Weights of a small spectrogram VAE.
Model: 5.54M parameters, encoder depths [2, 4, 4], decoder norm batchnorm, decoder activation silu.
Training: 3000 steps, batches of 64.
Data: 78125 training examples, 2.5 epochs.
Rows from block 3 of the encoder of a small spectrogram VAE, named by matrix and row number. Rows with one number belong to one channel. Each number is 500 + 25 x the weight over its row's rms, rounded and kept within 0 to 999. All counts start at 0. Numbers have three digits each. After the name is the row's rms in percent of the matrix's.
Before each channel's rows are labels from the 100 clips, of 14976, where the channel reaches its highest value: "strongest on" is what is common among them; "band" is the frequency band that holds the peak. Only what is clearly more common there than usual is listed. The data: struck, bounced, scraped and rolled objects made by modal synthesis. In brackets: how many of the 100.
# convs0: first 3x3 conv (encoder.blocks.3.convs.0.weight, 112x112x3x3, each kernel summed), inputs 0-111
# convs1: second 3x3 conv (encoder.blocks.3.convs.1.weight, 112x112x3x3, transposed, each kernel summed), outputs 0-111

strongest on: hard striker (86); steel-like damping (44)
band: 4000 to 8000 Hz (67)
convs0.35 101:519531471525490477477515516486507539508502454445513521481493485500520499498466552491457523500516486494515506523474480470471479471519495497494466520471483518508499489486542519503455486512533500529486473501493524508501535545545467453535490552525480510473540494535477521457512514461529509522517458505460475506478502494559480496511521494521
convs1.35 099:516491496474526520503506465484458478456507537498486453562509492460485489523510455532493481516510503507498475498524506505499539522485490534461518499521534470468511486523482498487524536493513580512487575482475485526522475514525500477464508527520488545509499519495513504519487511543461494467467536488508526480518494548481496501506484501490

strongest on: hard striker (91); repeated hits (51)
band: 2000 to 4000 Hz (50)
convs0.14 113:550502488474507524481475482504518524519514487473484483524508516451498553487512446522466508479501509505480567521485497506508473475494507493517458502472456503495463506516479552514492471483459516494526472481483515537475523488494490516497506498535510513497503547525500514490538483559508540488494492512471463469481553541484488493446534490482
convs1.14 093:493526554502478461525537506516500475524460512518501549537510530549472452550533527521487512502549493515482482464472500546450483522521498506507524483532555474494491517520489500501505527470526483489500491520484527487517480542482490491489478515464471528494461495481460488523467495492508455475508509472500525484489479511546495496518476481520

strongest on: medium (74); repeated hits (55)
band: 0 to 250 Hz (70)
convs0.24 099:542468497488514521508494479453521477508507473478509487485532476503498484471499531471505524543499563483543510512514556452503496524520508504463520523421535488487459484527457492516512488500478471495515498498514505494478523468467479471487492480535526504460464508478482477490483468519460484505487491492445502512476533534516486502472480477477
convs1.24 105:481492497518496506487507497502502459538464575499489510544477528558507462490507495554515487499440524535501494524502514463498511510505472495471508521524484507519512541493514507524505514514571428525501543502504498494559544513492483508471507512532514470506519494535506489528514517481528544497496523511531525503500481478521516509497519484505

strongest on: small (69); bar (33)
band: 4000 to 8000 Hz (85)
convs0.110 105:515462490502529505477535473483518468518504521548484488505458466474485481511522476502538458510499500498508488486497504492513505482500492490494551525502536488446522505531499474516450475444512478524465525502514455462499496464465512491509489497483499484511500517472443496541464463541467497480490476491499508498532503492524448559460486532509
convs1.110 103:435470515488496492493498471468496482493485503466493518479528526518497557490490515499500486490462467461481479532465468494501526505515503502449512488480480543503480548473487523509491488518503537482513483514502519556497503517543502515530452465463507464508503515502534487498489532504510505464466493516463514469519488480456476552540505443490

strongest on: steel-like damping (56); clipping (44); text has "clipped" (44)
band: 500 to 1000 Hz (30)
convs0.26 084:483505486497477483525480529504537461442497517503522511520509528479559469462506519500483534507487481440502473489569506490522491510469471499500519520500513532490488471550477477480530517451523529511505486471528489450514538533515520497520485498456540510531496529516483463455486502483469481546519488518504475510475484492503499515530509499492
convs1.26 079:509541512475531502483481504436487551500493498485436466556468496565489522527512487472477453499475458515500513505477478491485518510519505444480512475525479456515494462518518515492506509520515444519486498515537543519493500507485490484545520523486475480469488516531491505523478482459521497470520519501516500535492501516471474495503512508473

strongest on: steel-like damping (41); clipping (30); text has "clipped" (30)
band: 4000 to 8000 Hz (99)
convs0.21 098:516478504452506488503492516500526503512475487485474499467512519545552470519510529469512468495479513487507507503534474486485516518506525481470487472509481483508495548495474498454527490490455482494521479545454482460489475511469473502506489515470485425490472470500463526539487489486517536504497457465517470492495538422492490481485491489487
convs1.21 104:497538465486510501499489484521489521524546476508496486533461488428497496535508507490537538500487513503492505463492520460509538488526454489540514500487477465503485506493489503491482477520491469533541502487496531475458459495468492510460522504541546535493510461512508502493468537505477496505506478466462469500464512493512487426510524537510

strongest on: rolling (53)
band: 0 to 250 Hz (99)
convs0.45 102:473514484492491522481527487519515468561462491503490481465518532474496503474487524526500479452493475470512445442459484489499477452479525501514522498484496509499515501525524438486440471503495499481485501538493511497492480520490461460470502515522475499469492459531502533496466469525513505488448530517514529528477481488471503487460516497524
convs1.45 092:492501492489465530564499458486475519508502508485506557490488512492518496457465470480471493484521516523514495525519584493470513459470509474500491501497520513471526489471518513457539501480525505527527533511473497511529504507447505546519465479496516527500495478491474513515484551518481497474503470470485458476505478516547536499499507512536

strongest on: hard striker (76); repeated hits (42)
band: 4000 to 8000 Hz (71)
convs0.108 086:507487474464513528450493498493504475527490527402492501500503488496541516552493476487509500471488482467539457488469469529509497554519497487461489506551499499474503494503533501510512460461502521487504470472504498526499499493525486491484530522470483530506500474474494530568467565523502504499517510508461511481494501492495506499479508465489
convs1.108 082:473536510526509512523520460527543516512530493523492542500483485491481509508524454533477521517527547488483510489470522479530530464511485488526515500500506530505507489493486467480472505555508485513519520536490487530540505460469532518469461519492518527515459538507533519475531479476461532531548544480521491508466471498524508494477461527526

strongest on: repeated hits (50)
band: 4000 to 8000 Hz (51)
convs0.86 085:520490467514538493518510479456476473508511525547476478520464489505518484451477484477498482540508493456516465514488484489512519517520523549579461493512499500470550484478493485530491532532469465516510470509534501484503486454507496478496517529511534524545502487477433499502468513527481511515506470461503510511498495511502450511476504489488
convs1.86 093:474496552497496471513504492507478530524488502465474464488502450509498466443509523495489494495492498495464498471506534582444513496524520472489541498476520525503516543510488484485524496472525516488460526520472487545471473526523519493495515486493496498463482530492498430507493511512506521456491518433514492487499494478460512504482495494529

strongest on: mains hum (31)
band: 500 to 1000 Hz (51)
convs0.74 087:518504507469516521511446528470514464467498522534476466485480540486514519510542497501565455526517508515508448519493531538506492514503445509473507528485501506500496537501471482494485449501482480510511539501505458499486513488507486475493496471504478497463482432471524482510486507542473537483491492519461465476510492495514509522499453540521
convs1.74 092:505520513539498513485543493483484475511499494523526474552427485508521408498470488494506528487482548461495492514506502503518516494504510457511532486485439457515471462502535480497479479518547478523481463490485469516505489492499529476478528508509503503532505525489506522493520482493490479507521504503502547565481526522494503488511518490469

strongest on: hard striker (81); repeated hits (63)
band: 4000 to 8000 Hz (54)
convs0.0 096:475515498490490493489535505492522470490478511523517502465508496494517537482536533480455459511486492488502488469493513483514522463520505508486542484482545503508495502540518514472551493509523488468492537515523485465496466461506469526468491474505448444546440474469484490485497479560489502513502521503456480457483473515473518456502474507526
convs1.0 094:529505512516457498467527538501454502482498483485520521451528514489486534501482482514522519505493488493470469492546503508507457493500497482516494467463456508477521450476504458465467521487483498513519481505478493508478489528512503520481536490478504524508505495497479461526456495460518510455436441530504480508557502544533495501513542500520

strongest on: small (63); repeated hits (53)
band: 4000 to 8000 Hz (57)
convs0.70 095:470493492475498497482499475476494502530530542464505486496469466512489488487490463523481502531502510471481462492469526508517501534521530495492475514531535511533490541493508520483513512485523500486520500496476530455493520499522497522530530528447532508520485537520497473464472569483472496480562485515443446537455499500493525468493496503535
convs1.70 096:482476494499483499494488525492516498525492492513499492495537497488505495515527522483475529490507481463476522498527483511525496502477497494499527432514452557483501518480460493583449472499491483472506513526486486515487472494487501535518495456501537497470556488482488516522547457488525527506470526489532450526508509468463491459478505535466